From a checkpoint of a small autoregressive pixel model.
Data: trained on pixel-art sprites of 400 made-up characters on tiled backdrops, 395000 training examples.
Rows from block 5, named by matrix and row number. Rows with one number belong to one neuron. Each number is 128 + 24 x the weight over its row's rms, rounded and kept within 0 to 255. All counts start at 0. Numbers have three digits each. After the name is the row's rms in percent of the matrix's.
# fc1: MLP up (model.blocks.5.mlp.fc1.weight, 512x256), inputs 156-207
# fc2: MLP down (model.blocks.5.mlp.fc2.weight, 256x512, transposed), outputs 156-207
fc1.371 098:142119156099120100105164114118121114186123144159190093109116110118147126147126114138088138123155107121133134152144137095098109146106125098170114119116129135
fc2.371 097:173156087148117133125122146173126150118107107135124182158122125128087096099146133133148121119127144142129115128135135143131115112139143129109184130178113125
fc1.372 092:079116194132122164129120111140114126100161149136107116130147088103113149094148165132153129106133149148090113139143126137149121100138126124126138111113147107
fc2.372 099:106110108118113135144122139149088110126148131129169092101137138149119153169086098081117120173160133116129119114114121157062129166111125117141118098109136101
fc1.373 090:127113129167097127155142126130119162143162149171127153128130111144163137164140094110113143152129100108108168140108151127148185125147153166093158094180167123
fc2.373 096:126094128141165141121114144097175133130120106107130168165093146125039146135155138119101119116133148153161124145156111107094104149139146115119111090123096119
fc1.374 112:114172147152108137128161135099105133150129125136115130115069138125120131117118118099123152142116134118112139104149139156098095096146168111157106125116154135
fc2.374 115:142105139140143101114130137142140129114118109124105126106072121144122089186137145133112142128124113115143146158101110141149097152118065161127130116147116113
fc1.375 093:142132133121143148130149117108168193088105161150160137150103115136138120133155103133068115139156144160098127138145153150128108154117132163122108090126098155
fc2.375 096:126154149083136100184155111136172143113083126134107157146127113128144117105141147139095100121144145130118115092133166129090126147148128133127135138130138118
fc1.376 092:123173127114125098151130156132120172144118125130134156156095184101110145085145134100122090129108146147160144119146096128090125128179103173141167151103121152
fc2.376 099:162105141117142143108115089144137117134112127108137117105105084126137139144115124133115198148155145117083111097123147097124139091129138140126131111146142146
fc1.377 101:134114152159197106150129179110075106148165125138138125108149111129130125122112139137114198143126134112078165143117139137148145146153126119131133175142142120
fc2.377 102:115161090163114148127078118093119119090149139130144119130130137109138168103112084159134140127124099121139122139150129153109080107118098135134160142149160119
fc1.378 105:123175139168151145148118130176125131125119145139188143115109160116132166122103097140102202138156152110113141142136110115118156137125105148146152120126165141
fc2.378 091:112104120120110127090120131089143155112162102130099132116080110146137104108147157149126124094156155155116128116137120165111155125111120104113135119156141176
fc1.379 101:135134105121158077096144145086149121131164134160141155096121158126166106100113111198132175129127089061121147167097143147133113147126152123117155139112100141
fc2.379 106:120123130122082135178119134136153156156115101098125103142130138139100145154152120083129089110145140166177109131111140132108124114105113134140102120103167119
fc1.380 110:129157125134127106093134155125110170124083113105119128145170141137122108130151166119116125131106129163115128118089153170118095089132092132120105157153126125
fc2.380 110:123134139156125156188112106149122176086129137130126111126094105156106169169124130141134142147137131100135101123159122128127167118143131091100127128161151131
fc1.381 099:093138118155116145120083151106164124102128122114115131158097115143083139092115086167131105165140154130159137069130114148063130130104134108149108108135132112
fc2.381 099:149098133150101113140168111103154121125107119080113159089132142146161109172133192108192116105134123146121167195138146150116110130151143130105119130119139150
fc1.382 094:116108139161095139152105131112110144164151091125106142134113079148146108141131087127118098111133159125145097141096087095138105118137094133143119117170115151
fc2.382 088:130097130119126092146137162146113150137118158150143121153153121105138151121142171148138107159107155132165094111135133172159163076129105121137119133139128170
fc1.383 118:098136153156130165093109110159110147123131110123090116128102092138139125139141119085101122112139141154148161132103145129101122143183146137106152114105111112
fc2.383 097:100118177082185126129099132126119113108086148139122090154122133140140118134108108110146108166118123116115155110149118128147166137122142135104139158154157147
fc1.384 116:128133062121156117144163109087123101160196106122144099121125106143137129121148131134128190145135102160111119128173144105131080121185094111157105142155135124
fc2.384 097:145128159142135132123101135106091142072115134108115141106083132156172141154134156120116104138122131141136113115146136142132101131137110097120103107159160133
fc1.385 099:092137107134110155100173112097119067129151142155100125110149128118134142107079150135120096153127105115101156128100137148141100112119101124149166144170110109
fc2.385 096:147106151166121138163111127147103118149125139109154137117122122153155110087161132095139089124159128133138142115156136098139172096125130160078103141159152174
fc1.386 120:093116114128137127123145171142174130160099137180125096148128099131176136106131148118174126120129167160113144170119150174118126145138110148129164158145096077
fc2.386 106:141160145149109132132112111151096150091135124101147160076117149142117133147127123116116156149155100094132114094137096138164133140147143110107139118128153202
fc1.387 094:138158165140166132120152149174117131127147107119146130101144108132133110126113130146110110150107110108160114103118104158087120082139106148121120102142149107
fc2.387 099:153142109094094138153136139123112159112127145117160140113160098108146087139142117140102159150158149148123145126150163059145091171119164133113129123098136168
fc1.388 088:132176091157131103083126106125142111110138137175113090121163135148137158089099126127130126157137133120139188079149103171122152107144113113072127166122105146
fc2.388 100:100091151146117143141156128150116147162125120087129188123170119098147073133145131115114149134153081139138120155155143141116137152158123155143124101124134097
fc1.389 111:132102116099129091125140122123137108130119136193129108134143145110160108155152098155136120114111155117106111122109117129105133117150143119144104159092111115
fc2.389 096:156114103127113137133123126128138093129181131072142125130128100127158152079111137082137127129118149136133142089115137131106196132104093113103111164119105125
fc1.390 084:104151169166124134126112142079118135114150133139119055110121099111136115153146136186136143136111143134125125119102177126127143148141116113144098168153124145
fc2.390 082:140140148075158150134149139116156120085089122108169178137135138143125130146149093067123122134087137090120144129113101111148129136122139138155144143130141131
fc1.391 087:092107125112141120115126142121106153113158129121127108113118115109141115123140163138118103086113125122120125136149124136120076117145113063115130125128147143
fc2.391 092:134154100156125111138089098121130096143130129111131125119097135126108137168102098125154160141142158146119127096153064142119176146114146156118140096107150138
fc1.392 112:158168121129125090124118121138103171142093116145116119147120136057107178145097074138106124138159111113079141138142121132126146152084112164114184127143126142
fc2.392 103:133094123111119146148128124107118102119180093128153118102148096176114090094159173157161111117109126124173110146147094112149120090150114108107091122143195139
fc1.393 076:127118157126136091143159156133069132168118109113127122098141086114151118147111137120146129143138102121098040117124127117145126122132106151126091127088152118
fc2.393 092:128153169066097119155141063158110135139082100114105096136134112125115082128169156100084116121165138114142154077114115087122115141128184125133116126125178172
fc1.394 102:146135116161149137116150119145102129118138160154119103127155129110159143103076082126111129116128145111140115159092074122117136124154106129154143095130176078
fc2.394 105:148099112099119144112117139083113141135125125069115121119102142148099116116181145155126126118132116145108108130139159076135094146116130159128099137116073168
fc1.395 093:101171130185103154121090145069110105115120112176126155126102107116139131159110134093121119156122136110106133143144121128091111143110135155135112129100128142
fc2.395 095:151088128104140127150103098158135131122129151129142132129121165115127149120168115120090121102179123151117107123135120100094144132119150126101117092148127097
fc1.396 095:096140150126146149172161138146139137134120102144159156143090165126145171131114112082124159094126132138127147135081189125120136130163132111155120129119176140
fc2.396 105:135120106118147097109128127147135131162101119113087159126148131123144096103092144192089122142088131107118131129136083140121148119172144139120139135148148116
fc1.397 086:152137136120144120105129113099125099092119186097117155159140163138161121108132105102070137121132149131114114120107180112134119120141141109119160111113123128
fc2.397 103:109146104168087140120120143132131124140119103158111137108130107105085114147102139126163101103155116141150124140113067129110169170140153094178113103073124120
fc1.398 110:182135153180151109155168133124191099113144091120133167128138148143104106141157144108101182124094136142134102136139110170137136156148132151094086165146150111
fc2.398 109:125164120106127156112136152142109175135140166141101155121155140109136110142111104157136124122155097096157135091125142131151153099096135099088139109135130124
fc1.399 109:133105066135142129115119146149139158131132162148062164162106133148103177145096127153138116150111132136098113105081093090149152156126144109143089192086092190
fc2.399 111:113096129153149152178117108101161085092086074098129110139155121140128123120136140127093166135146149166097118119139120114120105130178132130158110086118137093
fc1.400 085:127127126087124127133143144110100142101163125080146136113136128127105137172116132166149099147119124154137115115122121107114138150167120182170138110096183101
fc2.400 090:141147116162146142108114099168164119145079113122105103141125124119158144119113115094101127141101103119112127154136124157140119131127123128138123136176070136
fc1.401 091:151164157125139104153071098166128164114149146163095109106111136103165163143125103131103139127102142157133117145112111125119146146128125166069160126107134114
fc2.401 098:098117138116128133143150138144143121137130107148165107098111097100118064108123130117127126145153118158155119115152125152111133105107124124130151175100179154
fc1.402 096:108147153102123144122137125086117115140149123130113119093131115121099106153162141162101165069151096133121142135116138148156159118182154114138141085160146138
fc2.402 096:134124089160133112153101138182154124104129134129128124133114137137164147122091116076153117154127170129153107105154154116102139154085104144123096126125146155
fc1.403 098:088166159090140131115112110124146097153135139165116088141095114131115165109146122144123144121122170117133155145157146087107168107107118161122155112101127127
fc2.403 100:128142128175154113115151144171109146119157103076154159121153130120152119166118131144144149136166111137131104165123164176131094108158111102128108139163115152
fc1.404 107:147096145104134070088160121122129137138087084102102091140114157138160111131077135126125121133109090159143121143108132129105086149125110131152147113115085136
fc2.404 103:162130106135106149132154147123128132084163151159151109127131110115121109112146141127134138115177157104094119082141103115137175125099113151101120100123150099
fc1.405 114:117141135127120106114099125127117154112143104139154131134105157121122184152134109124101147147156114126137163143142140114119100170160131121129135133110120070
fc2.405 090:140159140104150135154096157141098146092127154119165152153167158115156157112114166131131132098096164134168156142144121150154120147096136177135115145119135095
fc1.406 099:117118110128178131145149073116127125147135074171122162148162128105115143142156120183123110164130122118130108126132142136116135136180136149151112128092154102
fc2.406 105:116181116148110119172117140099137131133134177120140065162122120129106115123136098103116095085126078139171174102165125136137133139135094088078152136122141162
fc1.407 097:137166128159149130147126133122163151094132161158112111141134146140133135144106129137058090135099120174130100096104112122122133148089124134123152168149162139
fc2.407 097:122059121135106099112158125125140145169121093093129154112121154164118086151147161124185094175107108124146148119155127075109174160111125174115125134122134146
fc1.408 088:108122104142140170124129120150111136159163088182156138122123120155074097123127124114110094116127153103181147119093133124131104096152105108165177167110163108
fc2.408 099:181115150105130104118126114138198148130128139098063091112144124096149133122133154124140146113112137158097091188162144134184165140133132129091104137125121121
fc1.409 097:133164114144136136109103158101144141138140151166131130122127104125080160151124104118095129113083167123097125163135131105144127155095144161122124102154137124
fc2.409 107:106127141084109088146141126133121117139129133125125123126149123133151149141123151129162160117132130117148156104132118118118124082131131076114106142117093149
fc1.410 102:136181102154123159100141140113145151086168104101120128163119131081156126112107127120148157118180141142155082130160099130120183138109096150156096147109129092
fc2.410 097:116123105137148120112119085131139089161093099110170179155132127143149112125119117075092090113081136112128124120137145139139178151149170136147149123151125142
fc1.411 109:145129143131117111092107122119107140123145106105135128125100144135095121140056096120102134129139117103141094095182151135126136126095171090131147140087090122
fc2.411 099:121142128110137133113139148120122067125140149142092138149122125142129107114124110164159154147115161076109157137102107144130131149147098116112133116113089065
fc1.412 099:130109113126109107127152111125105096113107138132097098107131123052149116123122128136085110117124128140091160150151129111115093158140162143112132143146090121
fc2.412 119:153137113132157124093078117151150151132159083120152126164099130194103138134107114094124126116137126105156083103118124137143127106138125105125128087154158129
fc1.413 092:144121128173123160146080119115159144147103078174119113149155114140155126072146075132109141182127114147104133111129124112115121143175113139136169124153104116
fc2.413 110:103120144092101118161182157122136135131145113106153113130082133164108126164100202109150110096141175141145157188113143099123120075085158119127092101120129145
fc1.414 088:150119095103098127121107125114104089130148107140108095144174129121140110153169092105109151162179089099122120152146154131134174099111097141183147076161095148
fc2.414 093:135123111135129104127131145114128158165106152128120091131137078122142149129160138099193110132142137122179093154144118159169136129147118107152112106149133143
fc1.415 117:124089122129150113130147086139138104128106087105109149129132139129124121160113142091100116152133139172116114123132111134151178130111107124112130103088106109
fc2.415 110:155150106126161088088132139132125133097109144156124097154140147123137134140147111174162104095146130101131137131098088110130133141157148119101085107165147122
fc1.416 110:070106107143160139116126126109132131106145086142146122136178115105139119126143112142123147096109088160115124167106173149110133126156154134143120148142140106
fc2.416 111:187117138126110118140151123122126124077116176097112100105119139159150150146101156126096156147147131152116130077123135106135122112157087124101149139130120177
fc1.417 080:130128136154126099129115108121099128140138124124117126134131119147105138134136105124128160109132140100133105081148129146159141106163099113108133169133168115
fc2.417 100:158161128141105144111104134179169124105135125123179133111130110177095087129129135149090096126127139141174122142123148104137118174134112118093090124159096155
fc1.418 102:116154130117149177186144091137148099123145133150169141118141111175124147112116111101092101102136134174101132092114143116135116144064145117191132123108109153
fc2.418 104:148149123109131195083114160107166062134138117089112141148107157126107114100118160142096143111147137147118100155120136136128073088156136140131132158140113111
fc1.419 095:141121137121105162122131118129132082126113103114101156070134156114165102151117135109122150111103119123135123123130136128160119140137103127126114136119111139
fc2.419 103:119105116115118139106130137179119147140156161121138136133154100152068166118118138139151142103178155119114106124108067123073155107092116133156131133115159095
fc1.420 101:137132124159117118125146099119118140138147115117141121141086121142101142093169125112134131111121082106111142140126112131182124132144122135145135103094176109
fc2.420 092:119146146098106115114089168112163126148102137131137148100165126126120132154091132118139102139112138180168131150126135104101127103093142130113101109111120143
fc1.421 103:110117070088149105149133155100128081179106136123155166106136115112128098072128135088168125105136115127064130134091147115161128127179152148084124139118090096
fc2.421 096:115117130085110155104139134142133173119141161124112113115133125116117130165098109166127079151081105101175100127143103162116099128104114128168143101133148147
fc1.422 096:108112116131126143132065099105115157169161141141125115141141112122121143141153113129086106149162154084112119122121099098120103153153117127105131160163121106
fc2.422 091:164111101113155130111105133138118111077104129130124096081090096123115087114125138088149132071078097160140080155154127152140158145123120120105143115110123145
fc1.423 100:151101098146129117120176085131130134076109123142167130125110154149113107176170111159124137142144106124141135147136108139116119137109126162125074175092153120
fc2.423 092:147149133150099146105164166079110147154101131128090120144168118136103138080113149167106126114102112142099166112123126118136102099185127079118143080191103091
fc1.424 082:156064142158127196148087141134082171103097121093121164118139162132125145129134162107134153100141125160144143133116160112151136153133116147138139113157114138
fc2.424 090:131146089134159127116116123157165085174169096158115106135121160135147137131148142095164109151137144136130094124148101120113122091134117118093105119146136111
fc1.425 110:103120105147149110149091145101145109124112115155146133137098157144100124113100082095101176125103087114086104102087110132146110123129110163126161147132127131
fc2.425 105:114099118125151134117098124149066144129144149101133124130143113133069149143137102140138119108147079120144143117175114129132155095123123066121135105133132143
fc1.426 105:168113140148186116093110133121152174144165136137124131143141169107127138141130131165125089115116155130144143135102122154132101131144125123115164117122111135
fc2.426 109:103169093119164123165132170138124132140092128123122135134110174127098063154149103115177133137127119155148115113148123128145119165118156166142096135124121139
fc1.427 100:098133112107090161122163136156147148125127105146093133161109135156155105141082127138134122126095145135162137125117121164140139098132118159158121148107138132
fc2.427 090:152142131182121101135122151124100143137158122119111130089157121155107122093133128096143133121151076108086144143151155116122157147127159076079115092162107144
fc1.428 089:136099088153129157142138112118127159077181110169166109133123170112106140135112103133125128161130105123139092158112118131105144116118142131149134155143143123
fc2.428 104:100119080123149139117150107171131092110113148064110135113132106082126083107104123131131130122163129126146110124143130106136093167095115141111111148141095102
fc1.429 099:108161128144153164112125121135137105122150183093084147130118158121089089156121120122170151102135149130145073114167186147187175112144155137115116167136135133
fc2.429 107:109130108134126129130116113127100133098138109134132128139106153125173166149148128110152130111125153098144151150101109158110083121165114113114124107075071154
fc1.430 086:087150109143162092092118122130140106113118131098112124128108122137135101094156102121159131131098135119121088128168140127180125155139113059120098140129172161
fc2.430 088:137099137141139144143149123111118125132128108107169067127129080114088183132118126140078159121096127090109149109079113117142133145128147168117128103090092143
fc1.431 090:123160164082099146116134154140137112134095140108144082109120148132138133145121141115103108080115153104097082182170114121119105130111078117099122116163127133
fc2.431 096:136105104140104095130151091128142118143123115119078191163120115089144122095143110169115132144131127156135180116099130110146147135168145141141122111093115122
fc1.432 129:090119068104148098133121096136116052147128133141134109121126134105120126116149122150106140106127150175152111126128157111163115113128096151139150138115142122
fc2.432 121:157160137140134124141146100153158129111172164145111172131169123135159123110165094116095117122116068139175136140164112171120141110138154130087122122147122147
fc1.433 101:131127140142152088165146136119141106118136132113142105087094147062114104141113114100108160103122108079154159129120110125158139147122133108138101126106197164
fc2.433 108:138093152180093148137155118135121146110087111140103120120097118125134180122141123120107128140150125118110129090129130118183068182143136118143164166175076112
fc1.434 089:178133158175178142128145172115113131135156150139095130112102099127112144102134110123117112145100102101115097089174139145099122122110097174132108090141130159
fc2.434 097:088155120104130134115109139130135139137110097111122127174147135112138115145110130123113097112136145124150149135083135136104135139138127123139138140110147100
fc1.435 092:101131148147125160129127092110132109104124113117125158112123143136095105127137135094117142119130090135114127135099132142138155100154122151125158158132107146
fc2.435 099:162112140114123161112123127151170110135120145139106086128128104112146112139098132149135112110137138133120129123117123150158113120114136153151110088170171116
fc1.436 091:111094110174099087115147115124106100116125104156110107110138116123074093147110125118117166160128100167109104109114117127117105149107134127161125094117149129
fc2.436 093:156123160139111130120092100129119125137088111140164150131125093180128094105137154117126123149163179109209097100139150069117125116139139101131133162108085125
fc1.437 104:107098155124139133099109150126122136116159097153130142117130129202090165136084098118142143128102140126114166144125139116108123167119139135120139104112159125
fc2.437 090:074150152096141134153109082101114105121153108127093118125135112147075123105146155139109176151117129114106140134093138101143128149153113110155148125129124169
fc1.438 111:114165140164134100166146156136095108182088067158114123129091145151129082167163124135100143132091105157118107161113136143138124062141172087123158091119142180
fc2.438 111:144091133144109168130127107126131117139163131171154114130119125163109123097119125138149133134148151140103114146119127151130118133106142161156113131147119080
fc1.439 114:100058097157096118133087078110161172117153105123168145143131116139103120185131106106117091099136128113097131094118125112114130099135099103125149147152098119
fc2.439 093:168078102118142082165148126140135155136178153105141117133172094109161077124142144173131156128098128103156133140099089111171150126126115147139146134132088131
fc1.440 102:158162105090136150125146084146149089129085120165096140155071154149145166148121128110131121132136101134093146148076087143134136090154146136102155139160147109
fc2.440 104:134102126147147145105126151149133121089179117120168124121134101138133123119135093140120139136146148152139154081149114124131116146128149130145133087131099137
fc1.441 097:116083118095146126136102169121143159103125080126124146130137147091146137144150138147155143144139133086138111110162121092131139151134134110137130182096147159
fc2.441 102:165170114169110118115154123142092097119156142137116123121104125154104131137109111130130133122113111139113164160117123163125113105112150151111111103173080098
fc1.442 097:131124097118136146146114121131126081146125119095112133104164098142140179108159177132129135103146180140104131106085171128159108156149161128127124132165106127
fc2.442 096:138113176108174134106128128138091172116135134157109108127137138145136098130102076154117125148110117123153120121118117158132105104088082134141148116112152146
fc1.443 093:140109176108092132100143109145119133097153163105126132149188125099142125129120127146095117145148119177128168149113106139148116106122148084105128109156196102
fc2.443 096:151157111149159120146130129153109103160100100172143148080100142148132115131108184123157171104137142098135125109135122122160129155103153124123105145118117153
fc1.444 118:148185145110110078170140104183148117140107101112160128161132175135156135123143110087138114133114137164138163139147149115097121116153173145139112136085172139
fc2.444 108:103078100142160136083093133132080139125088198098060098108118134082101117123109127168138105124152131115134122102122146108123113163103130105121144154157119125
fc1.445 099:128105109119103113124182126138110121120106200128143116098125073148131129118122139161127140102158131164105129134102144080148168122077096134150113137182182096
fc2.445 097:129159094159159155159093077113170127151105126132116127156108132149101098144129095108071127131088124113141138097154111130123123117114129113111187140113097167
fc1.446 096:118138171141125088133149150155111154148159131129188132153120123127148123155163123124182173092127150073154069136138122150106132143131110180145124145105151158
fc2.446 101:187125136136173139123120140164182131094099097127186130117129125146106116122193159113115128093102118117178137110108140111178120143130131067121128149200140124
fc1.447 109:178155132120139162148116131147103125108141095106142143154128139098159128192137130143131144160134123188130066156146114112158092140133116108088107104123172130
fc2.447 107:129112207151106109120126099131181166134093109129167101117123116079096193169137159148101124124140117101129114119107109153123123120136152119143128133124126146
fc1.448 096:127166129118155121125130134099121097126162093169118133108147111087133142114137132156143127119138109136152093142117103072096149142134150089159112174111135125
fc2.448 094:153115142122092141121152096154126131130083134118119148104126144099152111119129126108086139109152131132096137109155172111123108153133086146115123108145129129
fc1.449 094:079145140134122119100102139142090082115149126072120136088126093106076095125089139104117130195128147087155098110136111150117124123152134165147128085131164153
fc2.449 094:183117111126100138127181133102169162138118139130132108173154134127179140126138136150125141106139082151110186167137129109115089133170120133098115132134087110
fc1.450 106:147140129153153139103119101137091151126134160162149126122117142082148090144072087123152123140143131130155081154124115138139108127093147143132092087159130097
fc2.450 116:140090175119122130116105145142130159116157118120114115137146108116102127090095160123153153128152141118129105098136090113131138126115109115123132134126129136
fc1.451 095:130113136129165103146118166130097117124093143095173121116099153093139127107080133111150134088088095152117103153131151133136136095124097127210131136101151120
fc2.451 093:109138114125098117159119114127137087123163138161102124139082111143136182148129136136123103127190111179163119136105152125164144089141168125161144140146109105
fc1.452 107:123133156129161110104106129127098150145122162128158102166146115124094156135185114125157142113134178143159122112144144132123103159131131116136122098143134113
fc2.452 093:129114118132156129119139132090169103178129144114150142114093126134109154125069096141149160153113097108122162137097128130142118137113151125152142099120133150
fc1.453 095:152110136108166102111134149120168093136111122096111139128141138144139132155123121072154146117112123157123152130133118158130116124147115126144098118147138076
fc2.453 105:119140133083062158091143122122124111154155138114166143111141114105094133146116142181159159146151144124111093126109126126067101124115128132183141119120119153
fc1.454 089:127147131121123147130133148093110144116172114099118116131094138085129101099131128149111117126146154152132129098112123081097127139173128113137089121163130079
fc2.454 095:142129145106146118126078106168143113081167150177108134142154062137131145173148148114159154133124101116105132158163143168150119083141173112120176136072119188
fc1.455 105:197142148174102163137106089088102103148106111131164168088146148168129157120129130142105106098128142125126133112105117152126123124134170086116119137133144112
fc2.455 082:086130116161114099108157131131103131133150112136133134079165095144122104099153147136150155133099091146151127073085145104165131110073119104158103146102156142
fc1.456 104:138161150128141123151120132158122108114175125086145113123150146132157150126132151141115097152157103110143128155148074137129108127142104119164116130171159124
fc2.456 105:088126155109107151124147121145126120142121133120127159134163107137133109140133123081140133093138157151160100092137173127129136113120151106096123109094139138
fc1.457 100:115132090161120145114134164152127166116146117144161146131161153145133143170102128107147166136140077148121153130117088125175118124134100138149148100118126147
fc2.457 096:157178150094134146147113137127142141132072103166143134133153122090202123133165120139134119125149098098159173089149127103128105129112114122147124124168146072
fc1.458 095:103126132152126170111129102093034154152156154108126135147142147142122109106142121127128116129103123118117128137133199132136119095131130168130158122125086116
fc2.458 103:117136150104102167162143155141131134143134125126132143136113130118149148135128146134088096126101129135128166072151129079055146121115157132111148137139109112
fc1.459 081:136135141146147143142115106160131118151163133100172106142076116125099135130106162146122161122126097086155098149170162112125152100128090122116101151108174153
fc2.459 093:153119144072157139149136105172173113075106148136108105127164136151129089095096162156086112155143125166137134124126139170141130143160140155091126102148121089
fc1.460 092:161108138157209136148114163105157149151129118136112115145149108152137160124115141132151139137140139139108146124111134121153150142154135154115136112145142110
fc2.460 106:127137137064111122094143125138074145133149146114141117146097144152177133155123131134157131097148139136119098154138182124118103156112102122116125137098109143
fc1.461 107:137098111090118141133099145139113127180093158121144117120111131100100131121152175117093132124096177120190116149111157145169137149135097135115129154121138163
fc2.461 099:117148112154152136136133148119145152114145109087109104102109115113119173142087113121115137160129096114108097156140123114118138112118128121152159118143134075
fc1.462 113:134133111140100136115082149141153140190131109194132137103122111116106145178131120141103162124137142109125102141124122122143119157127106131154128103136129101
fc2.462 094:135124137127161136137133172124126118140171125106134096157151131128143072117112164139146086149087182074154080136139121149130154149110132124129145140150118114
fc1.463 111:108093112133154127122115176121136171144145133150142097133159121128108134100117142155190132143092148127115070153153114160110128170121126127152115126147113099
fc2.463 112:182113118139116148149127109162132108141091170104092148095094126144120127177105128124106146127174124143134157095141136088114133123154146112126123111102138139
fc1.464 101:176153125142079147137116148094138165101157164117116148132063122137128137150128126162178138141113158115118149129124103151124162140158107145133152119124115123
fc2.464 100:121136109130173101125136160157075089130117102158144101134140162110134110104119156125114141119118140117140092151146157164128113154135162111108120099157161123
fc1.465 095:118094145130120159162089117135109164133122079100121145133142101153138116145120105122091136088115150176166164165140149144100109119106101139114128111179144112
fc2.465 095:133104124172126157137143143173109117125100134153124116125134070137168127079095152135139103114100121135177120104155092112136133117198137129129137145157137100
fc1.466 092:118130150145109126155153117119150140152087082120136174080132142161124096106122132141163149137105092125115179166116159115159131123123072104124120145142119125
fc2.466 097:114115093111119156155115134097135134120166177091146115151129105099141133174126104108124117162144129116159144115176120123108122111145163108128127103148129144
fc1.467 091:120124101108172116127080113157143109079131170117136156160140117083128140163089158123120104145135114121124137175096124131127094145146114142147146176078159137
fc2.467 095:124141128129119148157143148104119139168114101125094154110154126144121130139167134169130146113111153103124137128124139078122142106092164099104088101160128131
fc1.468 085:177119136150177164141104178109114168133112101165164168089135154167139175139119154136109132151143119125095197172124148119074143140120090130158132123116132113
fc2.468 091:129125110113147145105143120118140110168164119119119121106110162146131175112101145099155181127107075098144138132137120137156144131127161114114124120117130078
fc1.469 100:136114081153148132118130140135140108102158150138123139132110136105174146094124114091098179118116133121119104123164120147107103168117115087140148076151145130
fc2.469 101:133130168117119142119149116130122162168125108126116150140137139163115133172152141156175103119132109162094137133101136108141125123157151152127109188145120122
fc1.470 098:132080141107140115102154141118100109152098102101121115130120146106095126137148139138107139116113108161103123165074130113144124083118147165136126126105120157
fc2.470 108:108138157174089167128116101145140170121125138160121151109138109192111108153125178136117165127139135152156141141114137109088160173130101145135115127164124079
fc1.471 095:127128141138157149160106138133113116163139121111103116157088086113105158112153098185124116183152078122089126073144185148127149120158129126145095145151142114
fc2.471 105:137135133136112085113145102141116115113135131128154161078166143100103123155127159037133135119141116140113130159152081130172119147129125130116135110111115127
fc1.472 095:103134090133135116110151136167158109148122117081135143108129124137149076146144126098100099137134115144134110137190094151097143090119126137140124101143136179
fc2.472 094:127096152116105142129138102102154144106178125140127116139140092146123145126105131144164112173122128119072135128100137120131112157123119117126123120139089074
fc1.473 102:100089097143152104132118081137109147117092116147140118135157158148120107127144175100126132129146142152110125113106148136167101127167131132112101185139126114
fc2.473 109:126150149140133147144113136128114103139105128103162122103159088090115174108092083159113157171144082118141103151094126122126139092119147111103151123133146161
fc1.474 091:133100137100092149123133136116111147088118104082149096095111077128106131131133139174119142139081161128139142130103095115092142153159110118129134115125067102
fc2.474 113:122143110137126103151128120131152094152152144172095152155144175123130111146117139089128084110131080112133127125143158139176116115090153132121108143116178129
fc1.475 082:150116107122147112109174147113120153100141149128133143145146115086155125144134093142155155126158137148168107135125128124194128136091135122123117130076158135
fc2.475 098:113150150135149138105122127113108104135158119122137078148132134141128128123156187114114106114088120130101118109099144159111131127191089083113132098153103109
fc1.476 092:115091125138112142092143127135115126141150173117157124147128130095080122154170156148091112106152129073143132124071096142112136104110136152102160136095126145
fc2.476 095:128148088111136121185122106123180109124110114114150148129145124152132113118094101121148077146138114143132140173122158140141145183106113109154103128126153139
fc1.477 094:155120127150090103122105116128121145129141130154094076147139147142136124119131118130066105140169116153120091145146113126122131079073105143114114149159127150
fc2.477 091:116132105129156166124148121092143116132060125089136158144135085138107155165145128116102125119088128127151156151111127136122179138130115128163130090085167092
fc1.478 121:105119081152145117142136099125106143139163146093121096175143125126126154087142180123112121100127124128179149125098180126116109130145124111140155125117119121
fc2.478 107:119112109129130106115087161090172096081103131145111167100147130142148118149132148127121134152098129132106118140174102100149128134079073113116075108155143150
fc1.479 105:123126162117137138139141114126119160131132144138170155128091161154137155139130106103149142138122122120130108151121128135098151140136081071136187136132138187
fc2.479 100:143137095145158112116132108142175084131154080112145110118127083100127101121140136125128120120132132156132120108118141131148135108152143178092076118136144122
fc1.480 101:150101116144138141132136175150115121139130165106148136125111103137140134132097152110126085142094140098168100110154094102137154118120141167110096133179162148
fc2.480 097:065146123111156128156130147092098155105124073129077146144098091139153151111186126132162143072142108146123103122126105114159119157117113094140146113128088122
fc1.481 112:176129119097116121135125116073089162148176137117121117147127167120088108102132090139148129118099139150118133134115119102120112121139144092148151095111133119
fc2.481 105:101122127148093112125144147147099127111088134095109115096125101139149095145136181129133157128119106121108144154135134161116111116128148125143117192144094137
fc1.482 098:161110086156105118181125126120148131148150094161129137145108127134116113126128123114134156110117167108146137123143134158086083152134144145113116102124114133
fc2.482 099:118133158093100138132117147149122143124147100142115114108084142135104141167157111120143108130140132132155135148135103117146158141152166129143133119157176157
fc1.483 110:158145098081165123130143117138130178121123129129168112113073166132135127142117092122127152135141115131146198095159127111061115130146127142151127144086115151
fc2.483 097:116086196162142126118111118116120110148196135093152131152155107130106126101111144131114126132117156148130088145126130125165114141076129140119154140157131142
fc1.484 092:138155116108088142147126115132116111153133073132145089117105135146129130120110099095177136161139179117129114119140105109127117157121085128139130120125142135
fc2.484 095:111162138144156139087168119142152162137137123144108125157111136154104127137154129144099105103133107142134130106105168130123162133118136128136148095134124116
fc1.485 114:137117150132136136160129133080086127139147108164138150150173153132107165078152098112153166113107137120118131163099115162133134153147155162156131147180136141
fc2.485 101:126093101093123126108136093129165088109132158124151102139109114151177128111117083137132122135131124172123095121112137111129108135094080145096134146097151161
fc1.486 128:151126129144102112151150076100113117112185095141168135123094123115166139133121148129118110115119134145165143127148131135110158148124141112116135132105094129
fc2.486 114:127117107120144120096094146154132122109079140151146101155175131117117103130167102126167130130164127110116140135093136121147117122147107122140094125136137164